Rows from block 9 of a small image classifier, named by matrix and row number. Rows with one number belong to one neuron. Each number is 500 + 40 x the weight over its row's rms, rounded and kept within 0 to 999. All counts start at 0. Numbers have three digits each.
After each neuron's rows are labels from the 100 images, of 14976, where the neuron reaches its largest size: "responds to" is what is common among them. Only what is clearly more common there than usual is listed. The data: dead-leaves pictures: piles of overlapping shapes.
# gate: MLP gate (model.blocks.9.mlp.gate.weight, 480x160), inputs 0-159
# fc1: MLP up (model.blocks.9.mlp.fc1.weight, 480x160), inputs 0-159
# fc2: MLP down (model.blocks.9.mlp.fc2.weight, 160x480, transposed), outputs 0-159

gate.352:545455488463502603457495578457536488488514503586514455530487562459498469474535482530499504538429530469504464498553488438519463517491466480482475457514547539505519540498541394429555553440518489538446523531547482493527479440519547485527459446513413511477481551542492557496559513516498440524541447477492512490484551368471455533554571521513461475490536490502488473583503436464520516441492516556479413554506436514500481455567478486509475556487457498490451448522558462553491513508523491
fc1.352:472501535518461457517500446579477476488485485435543544446501481513479488502479499502571467479534509491437592547507467519450514462486516556452525551525422506533474504517452614553494518491541491475520484531452557500448541496487539480487557584440523556489506469444529451537474436506533569499461512490536488526516479584435532444436461514551513541537445469504530441403513577509506465527486505478459577468480553473528527571445536519452554480496548446534522486449454472476516471537495576
fc2.352:474547507536501500411459569544503483517489624537544488494447546485440458502465521513479546487478449489485463570513485517522490431534588581462518492522539521477472526489492451486458503423523361521450546518500524501601441512516462546478441503511441454456452506524458526506513458512486475471477489481520517403530549459477488524472542483467464565439448432499518502525509525534499524545543462526532452480527489539468467489491436470502487490453554461437436516527554480569524477456512469
responds to: dark; textured

gate.401:491479440518499558540515475524536532461463563565526518490606597458494573478512494454493491581427454479586529500517552456507524478528461475525478446486484578611456491495538450527469517467478494510453488489537498501492540522592543520504416481512557476493479546523471434441478506495463476472503476532457448488494502490456536572499416493558503534510524472499478511526570497532536529435484532549553464564516489443515508521468498471533520541479447465502521443479496452518507553524559394
fc1.401:503538559514502448482488489528480509498483479528502569551421409537528449514512418475550530476512541525436479554425527484488489533497513549509521569506482481406561464451481552492492524488493453509562499504526453471551483544401516546509556538515547502502493462523484576541448551551554546511466578498494532497478536532468499458473605520507516516530460554480535494475470469502509444513511475477496591450456507543458552425487499578484468437512628499474473531530499508508505487520429524
fc2.401:517432488517550550472509510444562472486499516492539462498578563475560609484542601545481497566539496547575393492555525538482509504521490464470526568498477492546425438485591504499458491497531494493474464505485478480494546471483469480468527490517519496544476496484448419464533490486496540482528542531596537528522567516461516576530478513511485500513534413537486531510491552488562487540466516487480471434507532436620533536456470540566535525493482481433487442519511440506496491476513475
responds to: grey

gate.323:492564507485474491467525497470494553469543532471484468497470483488513533467482492474481555422517463528518551512461468513468454579485523511529486468420430417517531532401508414482452508462548520427525501510468482498528492571591477443473409439517480499481538518529471415483483533525513534506475475524530507529442459575539500547478470567448461478480561529525509501535554510526512578443561525495561436484560525477481503463568492389507473530488538481463530503445541459564523463554529511
fc1.323:470478527529549486520492532510509442540455411542508532517493509499465459501515515464483505567499458455504447516521489520493575417492517535541527509561525516554502489571394592505536503565429460511474529460541496480461526417438552528554565595509545461494483546494556512509479474470476434510494547530519471458520542468514474440511518433553510502527428473495505513477444520487488451576462449494504572525477509495533478537414458610477486496495500470484485504457453551439517480438454450
fc2.323:492557504490442488499534468519482575419537511478503496528473497469524527482464525522493515415498522512466556521483516483481515570474476455481499425482453490398528531372508442489467486468491491470525501513446504560545429563567428470464435441544461531460518504451443446496536512508533498465503492466458450523527492453529517522540539528456464552475550492496524433499551516500463554440509520517465430419504528507472499411529542427554468555506525489513482541529526538593431524494569496
responds to: vivid; shaded

gate.229:525470500478508492467488563487463459452517490512510515483365505510469473471495520486466420482452507581437486487507500487519472490506519486440448509602469490529526477457540459494484550504530516522528504529533541560519509524521459448451472545467516489480501546473626451573478435493557479482487416532526534582509480501511540536461450488463509535531500473530514456462495517494506445539415550467480456569567526443504534567457521447442473506495433435499500478491445531619541485504497555
fc1.229:496466483515508582557484490473488519491508475526533439465580516481464475492495462486522503485545490479586481516508547530529513446456564473497486524516610508497570514576527551495555511499438555517515557481445478446491460493497489530537509471563395488495491475466469451513445509504457507504520507478511544426459447452481520513586564447441478467545482494425603515485483471523475538476521425473477578444508525466562465470565438523453546438543434533461457512508525532442495551460486505
fc2.229:530486523512457546558517523458489456509515486463439473543499552473495498634512518447502599511527501524492542534522479592529518529431445490511437479454552469474424493501480500482479533532522477538486487485441553546547499473520556493545509519567445423497484406482478494502479557476486479517496516515485458495517467514483500448466516529505509519469532458529503506489496483557485522478470349545501608460470489524441489473565516517521471497499548544532443528547522476370450481509568502
responds to: cool; shaded

gate.285:519531549566463504514487456508525530534516542506496492495447539592565518525495476444524489492426469510446472524531443500482513538476476520578466462518487476522507418524454466510473411493504460569457516542552536519458481490555444525504496508530520517491446459486587477511459547502533555446468581549506581457517541506539507570537460505468492461543452440557520502538460577570454450574513506472537511462483531470425474512441495447535411444488447483514466541443459543545492541445512467
fc1.285:528509502578532492547484437480475521484555533485549475489423569529532545536506479422506483511407502492484516474482452521459536560466562527553510434528466440475493491491492504509457469521478424528503529604515501479450490489526456535470507523508498525466482459486613439447534497481428510411517604503523544477520504478502520548503471553478533503492440402549510455502472529538450501542531496501517479465402568492564524501465511504544493405513461496455446562509528549527556523517471501
fc2.285:482533451447486483494478479518535516490476468514523546560544515466518491463450451460498549500554452534492419489517456455528431536441417447550467589475510544461547532503603467506528560538487547483497494419618439497517554482445483519524478467505506515487481525455489480511489562394551486546459557508462433540531450532414533470510568471542563490443509571554478473522501449505548509537490481443467513488559433507488485461496437536545512514516487534481504503526515494458518472448474472
responds to: pastel; vivid

gate.474:452472508478541447395502559516452437530498453516457496511445491539460537511495541537466473479467482519488484456436463448419421508505561538471491535487508439540468462460490459487480451538472469513496522456526602462551509484479489436463489487537510467537512466494626502481472527515513422460496528511519515493481536458450481514460512474419545498546488504575491483468443483474524433598504507504475465491534445483381551455458462462563508492467457409475432531503507486467483509484475539
fc1.474:499517512523470529594565449475520510462496540449544481564603566423481490472501516550572486460566495467549497519439518537558580485504478478573546471418502543482546501520494463445522520481515520500529457511459477494482538518536536554538571487456482468484510532499414523526492433455426521609534458507475477477484435525493485476523480478554469462509530554464580530535530462526474552425546506482473509560501554521573430530584509520492481551533496529555520453470506525499503514525517492
fc2.474:449571446493553463489522484505493580563505547542493520470505529500471453527486568547486627532514498495500513495507505518401483445504484503441539438535580465461437451509492487500534525480444455466462485506491466446499527496439429536483476474492474504540498434483489500533539533569514498467490449512511518450563503489505555461428476577435490454465462432456499492507504506442518443513447497560512592456524500498469548484517448455467540519517462523448435474490490483387425503469554480
responds to: pastel

gate.198:511518498507523446438437568514482487488527492569470542523476434558557513481528518507447544456448506542453469587534477430452514574554445526473500502486422454522473448479507474451503503507520484517498536515542510498482504492484458453475488500506534521485508513539574490505552545537445490478514479525565563618501548496576501511481444545516501555571502571568433459532454501431518457562461535501527498526555393496462520520405469484510497525481473509446518511483442494463567549531548539
fc1.198:498520520540505534580579501527513513483521514483524500535576564480465509463520469530545499525546503505527493470472531581534543460449512521567518552431521531459510579491502494509489515508486538496477489458501442493479468510501544515555529483503450436548515522508411477450469435470479523565527535478473458405436454582474474485521552506527422420408524540440570545456562464531464581412571491509521475472455568503510491500563479563484537484524557502521485425505514454504495490487522468
fc2.198:544505486527485483544482530502459493491489475598418496534447535452580452582513550459505589559518452524464588516490502500501393504500495437473416449527591443453512450563535485469493516484499470475511523498456496513515515500485498513519448503560534500475494452492542512505571614577488518487479527474480565491581501430511536512493471481544509536561492475521505497519462481483484460506533413524480587489489409501498545471470480403522495494520558537472533501517504474443497518485518528
responds to: cool

gate.371:485507519526535468495455536533473466463497544488577533493404476482442547380447536497522428450511511553477500477540439485457432520561466481428520462529464444472515566462506496542509502493525492525500503563496529529494454508492517521435478510454508459459484552540493497482483450429574512466478457490501482612503494568468525486481466457481494532546492470478508476531557569551530517482396573448454394566538491531518494470462485498556488478457433476534465500514522509585524474505543481
fc1.371:482531508497523470477475549497501526487553567478541501465393447494479511445505526526523456512468519481472472436489472433423464572575445535379515466519443474508463517461484460546521548470551457506527523562523538544496498459487512497432506484457523479488514497512485515471488480477568497476480495505489509586576543592465508472494396500506532567506515474511471498505517543511493453512445609491478407577478504495456505497441525510523480592499499498523486508492512466614551427498513512
fc2.371:470486495445455481437435479574443550420479483494525532512454467472573529443506499515559459499447471543520489467484454437476466523522505545467496534577439529516495537445526557491509450489532401490504542539522497543523457471512507500447458538444521533456499579521539476515440483445478539490503569537475498590573517511533477543500489533471535550577507496556499497531443533523524445556513547509506428562558544528463537539441489450462469584493473419533500509492462514546502425527488535
responds to: cool; textured

gate.351:387492561405472539471551524499530497528511418454468546518496449503471560460490494484490503500498546529496488500484569443489460540575495516500460509461447429525497527428524479506542557579559540516510457484552489561521506562541508462521506446445482537467495499539436512521520448563518464453487520516440459519515523515417447449426482495532453563488573551527450573504536521550467453519490446506443495589489496528476526509486543507526518524571512447504475451508520469419523513529568512
fc1.351:391483548415492536451532479503533506554493433435505535552459499501499558468460449446462530500525536497481509485521548451458482523562479508489480505500463444513505562437516493497505547582527536544476457493543514564497511529569479450538511458428461561474482496541453505536553466527518499531489489473442477534531503511429452445470458469519468526471543554561458547494527547534432464573498461479432523584490550577423538525501518569549506519554539464539504483495529484410517500560540511
fc2.351:577580458515510486514454478454476508480541494541464475526498534524504491534534545545492509512500489481538479503444432485513507501426457449547504479556582502428471516466512546462470486455461473474469560487501479426493477437403517538517529510535422425500569500466513524518501553508482559503524499524599543468461437522539529553519548515474467469489419441475546479428436491421439511505494505500574511468548467398524500535523454453512484502459552551442502475482465458540529506522410487
responds to: shaded; vivid; pastel

gate.288:524459506493430479524414556569529499531481553564522496509576500557552522482473474502461524469481505471479485492436490503513566490526529524480504518494484540452542531468545464424510461490504492507416579504501487560541484434443457504472485435439450455547524474551467523512559470522472544473509499560552464524468457458458431524442537536573449448458512486548474490526437470480526506506477563539479559514530502498462640520452495441446500449475564565487429525523503477519500503546501434
fc1.288:500530486528479456524553443466434551498506590519488538463522503508531501560517522449512479575546531453500472489523556490546487545499541510498538472496459526570488470486542472607485442488538537589520392568536504479559517457543484498436479457493476596563466452462404505467513427448527488492569470516496509497449472511531589438541555433459460512508571482476483538482482471549496463447517474507510487438510476473498537503498450467466508482514486491517493426530472417495464468535454517
fc2.288:602540505478433482473551568530457419534471505494504478489490453470465507538510492523529407533463532517553495525467507529431481514481559568545544443497513485541535474537537514482448535501533603508485508471467565518467464492494524483518501449482499518469496480526451518504530523461502461460551476570372508437502535488485511493509465513495500451485505503582406487461473564592463505513498496480567533486549495462597464551546408536537458511560534455466529551479520504446486432525504503
responds to: vivid

gate.435:513462495527520498444442547514445485426529505538540522461482519478479481466574527487504500460578524478515431514538462484561451395502508564460479470449518535415516493525592493537483541518482485451480490493481511519507463538530571441501475460541475500531505555528523599462540567484516507456597505445520532480481488453503522491461550528513520512555449597551507531553487482480449517502498471476530427526518387505455564522585525444505519451466441528477523480509515488521498458418467508
fc1.435:480559502477464468541575431533546584581527538464422469549531474519525606538440517510471508481414489539493545527484477546488510560501511477539471513553467560498547477481475560494519478504542495529478517518475507536462576506468491520525462495419571500453539441507555472545528476525477500513451590572534505500495458500443489501530494526493549505552533405477492431427544512492436489512466509510501478487522598453515449531438491506512506462522504521468509545578431432476546548511509485
fc2.435:496501488417463534509487528539435548478490562470570516454537569569428503499499542540543491485471500517520515509516518548469471474557512504468521527487527395507454459518462447461432557445503455526549482554515489575558447501534481506490552460526471504481441439508501498426510434550432547455521549509467516476510450493527545396483537506417526429471516459536487527539499533512490477537504428448484474480529532557443496588480493452461516512415468500532484514431540486539500491479492415
responds to: dark; textured

gate.154:517468511563457482462420521541482461498450471415559537520452476505456545382517516501526453498501537507414462443583464481473430522505434514420511480543443447496541447429493453537476449530533449552512520524502544536462533471466541504472538456486525471485506515525561486465461456448568508506547530531499490573551526537459519481472490497491490536527496453518510428466517609528504503539448571465490445565503483517449437497445493504574551448480449453497493501514504492554487453489479487
fc1.154:453494489519478477468432546528487491455466500466542509454420391498471540414516526513556488522471513492483492469528406482454462524564479521468485483486453396516490509464511492527484549526519425514526478519584552530495520498478537484457492447469578477476504576563541525444479408522586485470514532539517531568515519560531511464486484481510533535532540449516448465476476558530483454461456539470512432575493495470438483502415500507589483502452492510533523499465495532532492425551506567
fc2.154:503525492455483456506555520531500535468490467521523502536458454491531564445477526472513406509422478448477474544474497377487474576538528527548517552561440552511511558471511567480553462481505514493537580511556491558515472502531500486484512528445553546431509565478594505515490476459499522472491486504526524540544502485514473560487488515487521549555496526505513505524441472453504471563535652506496423542514504475415518523447451451479490529492438446519508464466465522551574475527490534
responds to: cool

gate.383:477582484554500473479446501495458454507483479516536484531453462510537469527513443507483540493530499411513449504493413527507527504450511538482534448477510519510495467507476577556463533553501482493493547496570527508415465420462547539468550499457512426503462484543580492471493474494498411469510521473489581485571461480526466453512429487472541465466478562527494529490436536512445451580520460511466454472414448572450448522478484592535538529493501496463487555441476587486502494471422499
fc1.383:529529501491516461502454494450468438465493441462556492466469451458502470543471506516509443547505463419519504504504415547566521473519536490525555408472453498565485495572474543542495504537521440496470550517477503486480504472493531509479558488432462411582459553561582519501520480497466399453518544471503534514521476450514482506513466491465530527469455493512463506466428545511444415569450465491495446513389476584513439511456501549564525536506482496499495487425509525444474543510463538
fc2.383:469481482515480507540530500536528503482511492480451532501494472473435456443539465482512573525529514614479561525477509465452513475482461439488445549509529480484489468474496443439515461473531510473530497528385456517520506573527459477562413429593516571396496553476455481491534492571570528504476464503519488507481461555516505509521509505508464515525585484469531504520560460493513592486517484476584503474590584458503552441562547454473454494482534504474496508515515463497492537434552510
responds to: vivid; shaded

gate.375:447486562479499504491468498525542404523508376476520505512497444540454541546473455487512531461480484543504503498501561473524453477491534551525504594489461449532494464502497477477502473489417533527480508486556521495499486483482543484535541570488482502387501471496520493600472411528551505575448416534483473582586506503443486486483505562475519507497505599549442545487432457502515476551472462494444564543522451494443495531564532504569517505469537509521485488498518462447499468472442510
fc1.375:480442531431449488477498493562537429529458432504540511508500499495492534503519435580468487430488473492490497508459489466508388457508514524470451542487503479508505520458554532527520492509475569484484491440488566445481480481382565486505562498515490472434495536538509541535537528543602512512544469537496515536547531506440479489468573510464457488563502614514520527511518427379448471517424446512438556515503535457510520526506500530508509486507589545481499488547545545512483490463469500
fc2.375:530566454499567471506534444428465542500533547516418437505530550512542501524491551509527491481496512529536501535512523592485579528470477538526488515492448551493485560510491466496501498468494468480506525521503460521546562499523495595479427477463503542570569430535503454480518521481479526471555580411460545443464412560520458515534519526522494527467421469495439435513580560529483440466570483473547485463529534554521496480476500458471493481580551430551486505518511476478478482547571494
responds to: vivid

gate.278:553486508464536464538416497517415545496523462601591484520486436511492529524524504427469503417511464495454468457526489481515518430459443501467499456543457468550498473512573455484564546501504512497485562485518525517485501457462481492502503544498550563503461509519468519535568461452554515458558441498532485564529517485509509541460441483524492563545468527542524468483427557511499480446478544452493471572587484482505469509488491560446479503459478455390514459459525472509389443501531470
fc1.278:463510502519483573506594562464524492506410563420482473467498479445536536470527520529512552533498521507556551510520474524548481494574498469532546534481533504495523556553536523573476445482503515533476493495523483526548522450555540412479542408481535415542463524520459539450524446585495534490481510496468569446468454488578532479508545527467525456425507473497470512488553520453533447531466514482461471483457540516509508513544555487531440526507518569604570552517485527520486472455515577
fc2.278:467496525476519533475441436502574551518583528476520452512473516426478499411527526525490507455464469484479484481541524464443475538477503529482538468555563538501524544534556523541560407493546482457432539494494559445514460419437493514441487499467532507473459544498495467466485467470469519559572522540424496513508523460451526523517515428428580425498442524470510543480521471516517465560512455472477472460549523498512515485493531577510429503495419515463454508381545471544536459477489508
responds to: dark; textured; large pieces

gate.83:473433442505514547537584442554553538515493512538458460548506520493432516494504534509528511432457463528510440508525509506460482548522508424564460469501561502466495511507524421538518485462538458528501476497463552479452511417538501473493463523511518492504501513555530508464533526504491516517513472601482458498561464502521407547497449540494598528580578464514515474539567496437453418525471491520524534490535584444460554476460555487508437479499487480509528621510493544559551511509451502
fc1.83:504498472507445512442524509543493452417513495470474531513452386453530441435522434443483482481500483556509554495498458546539474434478564548402483520483576517536508548578458584455544519512513508453516462447435441501475428427483554509486591522510477506489512502461551551539573531455460458431478489498485502556569523527543491474497570513429514502577464516503476556474501520507476476446489480483505477494547443487483518458488444481462540532505482434461477496520524451503439472472498514
fc2.83:482427540489467535533509491466519510525446517457533453493491577473505524493535490504478475530439433475486467517518511521410469489479512502577478518451492517496473458473515558479459508492505492549446507541521541478538524591541442525522528503526521581449494445530394442470471417448504457458478504464549498524447544523409477570485524556535483526434440496449508511495505441532551516517442483563521492518485548501469504549550560575455453459588493471537476387444507539483505455504515448
responds to: shaded; warm

gate.133:506510489517466471514464516509449428465468518444578506503423441471437539407487490521499482514552511489503475484529440527519447462494489471439504485529491495467497534459486522560448516527456498495497518516521525540477505417541535512452498529461495425484507588483522512459467390421607455497497490521491486529575482585514549449499461499509499484476494528503484473478478565527518562484479584437515415553504551538512455491497510549497551521452529479520473460492547521645438463499540473
fc1.133:513537491476427486473451502525499507448491544468570506447391498550445549433493477545527471515460535513482488471508476509469476536523480509488490450501453431491437530421508456552469542493528483524490498532525510500482488450514514513406498490471544510446528540504520493456486445493599491480488500566496469568573510581473454456503436479533495527486550519521471430494577550546527509530430642522465384563504556497474484488507550501516487498462496477508479512457532482591500465540532532
fc2.133:455506488458501445447514521533493555455487518568542531502448423496551524433489553485505471492416493506464493520481523350433434544578523533510535512592438544513525547468517559483525462459521507506478562515504492541525532535479500489434485571445562540493486552512542487524507486458465520451513504512550524585522570516548452563434470522475540518563512465496517489505500515451496458530463556521497456532470541513511532550446438453490489531469443431537558482499418534525480491522480477
responds to: cool

gate.414:500462563524468442536496455541489565496464519490468523500516520445458534514485510538470532479428400461531460584480512507539464484487539554426499475542485566464534486509475460493586452505486500508511479554452533418554493471488517446522572533543512515460549520453501515446550572503468513557533509553531460467441506552521507563547510521542575505505532519450568488428470473463503547477492567501494584455550519498519498518550507434447454553491470461451468564582455438497518525509453452
fc1.414:478505477489530417534562462484479534557529479485461467518484555442493487499548463470567492553435515509433399504527552502509564532453512490482463473484492487468509489439522547472483488513547537560473590521513512450514554557469569432542472541540539582500500474475514486573460558540528488520548449496536440447527490439477501471509483433607426493434527528450525584530485458549523501514516574471481498548464468511509501507488476551429506498545548490458507498473445468530590511495534476
fc2.414:540506444543437486518424526501478506522573493516428472520452486499458502467511465500558530509588503464502456481476470491571442471519472498458525522515437493468549532496526442514469552447537525442552441476527491480473477474521533581535550474498457522474538549502486431455439478547414450496504452493516468512506516547489444555468477487535512479480470467507471499517481462499482516518429539521527449432550452438509541570451465547464498444439435538460563508521582461462456517452534369
responds to: dark

gate.30:488501448511500507469505617473486424483526444513479569533596417419508455435517489459516498520553506515537510466514521490506484458459463499485502558429578532496479503545536563491535532503478627453500412374522530543495481517458518475504509492475480437546508502481498519507502488516548471517454497409544484495481535525498470428557509489461500488473502498473531493531456459501518495415457503481515527580484513506547533523571563547493501570584512489537528448469458496513441487467495489
fc1.30:504500546469505499499474422526470538558440538517515447427427519519486549552508504481492502530483477572452531514451447513484495450618504529498480479519491467490511472485480447514401431499518441506453543556464453459478505446516488566510511516568567496479500501492515519489504561497430489485555494604513503450524459467531559534479545507455520473552449481468466506519563506482419492553532516505481467456553544512484492529461449419515505410441427482450423505519518425451561522534521495
fc2.30:446513498563432521489503630482505483461523562538487547495517482480532525536503542511529492516463491534449495532525522571519493463494533523472594539511535453512526505437483554474552487524519518487520454551469513562503429560530506517497516502466414537514516504535488492503399426595489524533419443484515542462475590544487503496490448473488435538505505551495533548532472555478497503502482506481508535515534567498567492492539486508460515554461643452454498450493507457541475573483562526
responds to: dark; textured; large pieces

gate.433:452529439521523558544559462478447461479511519467493478550549527452475464489488517507575507547575526483560513523539523528506576454424473453559501450438589541455505485497467496461494499526465581555499506513484507502485453488549493470524543499515429420505510546455513467490458459431408449538543463469460510430439487449572476483528549488468557468464501520413502520497489480437489549440497470484487470463489603514521489510548480538445495540542480526473491503548492556463471480500397531
fc1.433:507490518504425475455472498531565497518478497441539521504472437511530501501486481517503476438478472562494520469406457535537472531539544545500491479439405487591470470484529488485495480565492484464452425504575456531538502528496526547498424513507474509478503466532495479511538489604546476471478531527484516484489489576417480535485468498524424454557457481515439509521429547530513525607531519489511486519504424525505483475505571565517533492487558465528507432397563441487504563523553432
fc2.433:506494484589475483509520526480440440512458571474507487470507521482469465556517471479521555508524439501492563563530461576507535385467528556527524553410528540459530456520457497483515554543506553542514532513445483561505516556568470512514536508547518482503522399432459477533448514527491506497465507529459512433434513474596504514500546509484490484469519490472515513459462519545471528417561447455516539484584527465514450435510504511431501530484547555550496467551551500457413457514502537
responds to: dark; textured

gate.174:456447518498416513557520543483533499457536515517516521504531547422428481470502515545475530481499432453450453459466483429484428470567527505493543471475497460447526512540525434530493570537486498547486517490514513506483485505539434487544512474515455584535518601458434469466565406501477541511506568516485444533540459507448432527483543504495465517491520589516489521454456437408472432496493521509442469491470468507482572530491535532487501487528508484599472428496529582470524476544534489
fc1.174:567493472551496493502478454528522489572527469534570503556491525438484448515530515507534463466542457483522526485437501511492478490510488486419438515481477496523474411515465532474504571466527415530449530513405454520496434583525548451507503515486515483465482461465489568561515510434452527502474517504501424502523491477526446487492593425471479467537466508535546522423518440424589479491459474405520570450513480519493537501494450534476565539498491562591520441513483507432494527508479491
fc2.174:509511441514553529543517546478539484442520497497539498498486549523538419509487551550491516471608507502509449529462499460462504475506454488519460440522478565506515447525516459489599582512427493521510501505487571457480532484463478543535604582546445534449502526430487458524633545502495534487475490521538507532488487497594495540491537497452493544582451534504470537491502441462526504432480509514508563507471546505525540523526416429485496529557504440451443526529487564471493465495487491
responds to: vivid; pastel

gate.332:537533437486507463542467517536528440503502551468509495466524474498496560494508421471465482449549508550465579513574505529538526453437479496525457452595524502439553522468461537460483467400437502481487532538518546564423475420560520518492494515447437515498480517490462471521488497491476533546550548478462535421556524534610507487536432491476537502508593407521526526547539537537494533540525516516449446560506576551501528484487476471520498511518545435463447479484472472483539523476466504
fc1.332:469480519497530452473514535481469530472553541552533528514527531508466478491540581504512503524566489453540412541479496512491462548544530532500477445485433481554540505485463502503544552567525502492525559534505437504487546576579480507435478470472494559522507567518458513446458521517498416419516538430525495581399468545448520530513513522565479488457515559535489529510489444420457459477524513438552491493438461518548542440495511508471480493568496529534505468467447586452566446447466516
fc2.332:570608463517467524484479546455486487537527550491484488513442485565549513533490476524492534457480517528511527489538539561470532498502521497417479435555576497447490459488451561477491463503516478460568455453415519449510529494461536509531580477479395498489508484518498510463491558460516501538525501461505501475575511498493445531544468477441485469565478447507592489542531506445564572556495478434454535493462581505456557472467482525501580484493507446546530507428442461536560461548499523
responds to: pastel

gate.37:477467543414479490508493500593449542464516569539518488440447483540517577397492459482516495486481493496475419467448489488519482489457512473470486421530515458453505506428512485547459474534550452463488522493570449531547513430499514540457538524491557508482588560559464515495523429510528499473444524509538567528561511545528483502508482508491497452461509557515494422499533534535538517579511580495494473577498470495515467527444477468524475428497471473515492538514531409624507469484529504
fc1.37:454505496478497542536565492596431516471510502502488478443480449536489586474533504458480487504438469456490423468502474479448492545513536481494497531517385513512481545456576496569477494490547483538513564489460469532579495541540498491424467562484603501404510515492505472516527467504530487454466549516535501557486486532457478530498460491496482521525573467494493495554551491560511424514498574543490409547543463485487500497490566450494511444479473497561487550494517487594546490598457487
fc2.37:450531543474513444567498479531513492508458485550427562493439487486549523464461483521536514435492487560558488547456495485514439476552485494497510488572390420465496504461500459473516492544496434574499540502566510519523424501522518469441500582445516549487516566526500531506538463452548576452540513470540513590499470515485473520508544502506500472543538506531462452507529528551558538534514634507487375497483510477476546562496504514498496512448440460488521491501544465575472478534517494
responds to: cool

gate.169:497523466468551563515465485492457430512463485519527530519428476449524470438508535445464512515518524521491504499516508482489514463519501495481508531501550526473489546450491492496506477473479457491537578534508505493518504452564473508406431473575453614537529484525564547492544555533469467470504496465500477518569525464589498412493427591521602557502460467501474473549400536444494468477484452572546454488538434491528531550478509461504479514509415516493484507507546508574503411555517501
fc1.169:524565453522506413468456527460428488439514406554494519501474527501563454496512486437459486471472498503491505509468551513448485506474450481447531462529472547541542483568436505472472533452505470469518563543520505499484468445561516526469507507482489554486533430507560483526549487511510482519502532421532478577537569477471524523466410558486534490518470505511497490513414513393551418550498444472465505513527501488481462564520476513485488549515464496405557472490434545519514468451443608
fc2.169:498467514504462458447536487526559500544511580484535500520557501482462515510460512519530487507529497501486529465567469514551533487618492460499535494469506445526502505458588555533466530563498509547466464486472449477528556524398518485526448551511501407532500590549439515454458495459534513515543427560503488511474454508565480466516558500501437418383474445464525567538510495560488531484541564518517516525530521449514570501498486466540498479484415446504490499468513506491442455571528456
responds to: shaded; pastel

gate.38:519526507482456414466480513531577493535472574489496480455440439511535602468471515504534523430470472505402506457550460483481454527469493551532441513518449480494518508461539451530498489435536463595529526557487463595513545446478438500474497446483554507531505509468477447500475436461476522487519524499555520591576498490418471491502502532515520561470525494496509521523527527538544475561457595505454552554524518460492451507480476510604559478443469497493526463489509533556470477464547529
fc1.38:550479447522472511455481562473427471422546444477450572574473418489489515468489536523499523480536434491527458479546472498459458477487501467436473487483493455440479516534547495503517553467559498529563496481472556498476473483542530479504492525476538482464489590486510529499469452514551459442421497464530489585575494492535481464493443534430494544544549499564405484545448517471495447556439561506473467555477523520487453484477524469528497546506442499512556535509504574568506414553510575
fc2.38:447529515423502519464514480494503509458503508532537490500507402520539550456526465437512450529410549451530503564445555387521461498537533487519515539573459476537502556477440545523520466512493536497452502497520435460493491506502544516404529562446555531536562548525489544531521473521482534493498504468434494466428524506484529508460530528487539507523471463492490584493516581478432519486522574534517431566534506523451508550399469437450487496469466449538474484410499518526506482506552454
responds to: cool

gate.5:567433489530531560485496581487497391426482474504595488480491547457495496474469514459506464478441488561507586515541477540512442476461449450486475585549521531490492481507518545484468500483529490519439541514374525496496521519581501499530495498583550482479486459502572479499493505467511516532540432540542473526490445457485471504441558530440487477488461535507525368475523543478537471533523521563506530463588544486504516515539517469399497541502473471540496513546499510536492519457498533
fc1.5:467537504493488525490478478509571557476493578482491537528418561582535499521554588575544456469500497516424439501457517519506536462541487524529432474455517510495481481412526466544451506528550517463466433495549524552483544514394525495487545422482455449566477484526462529514531467569460508427452567489491539466534545535456524446515437472486485464500494509546539559484497535540480491464539488537429431492421412512542507535470461499564488510528539489522459505497524456456513452497479486
fc2.5:515525501447458452481469450436480480483505501446479500488501492500473526511500424589579561444528475495495486538450467534484490486530468491512507375447452524428515570552536444515533597558556560466512480501452438511513472513485486575426452468467543456446538568579482494484457564467496552505535530512487530482451467476402449504478511480543513516539469474492500477496481434492465498437539573499455506496464477490507448471490421462509468489488515542537477505501571484602505498488470461
responds to: grey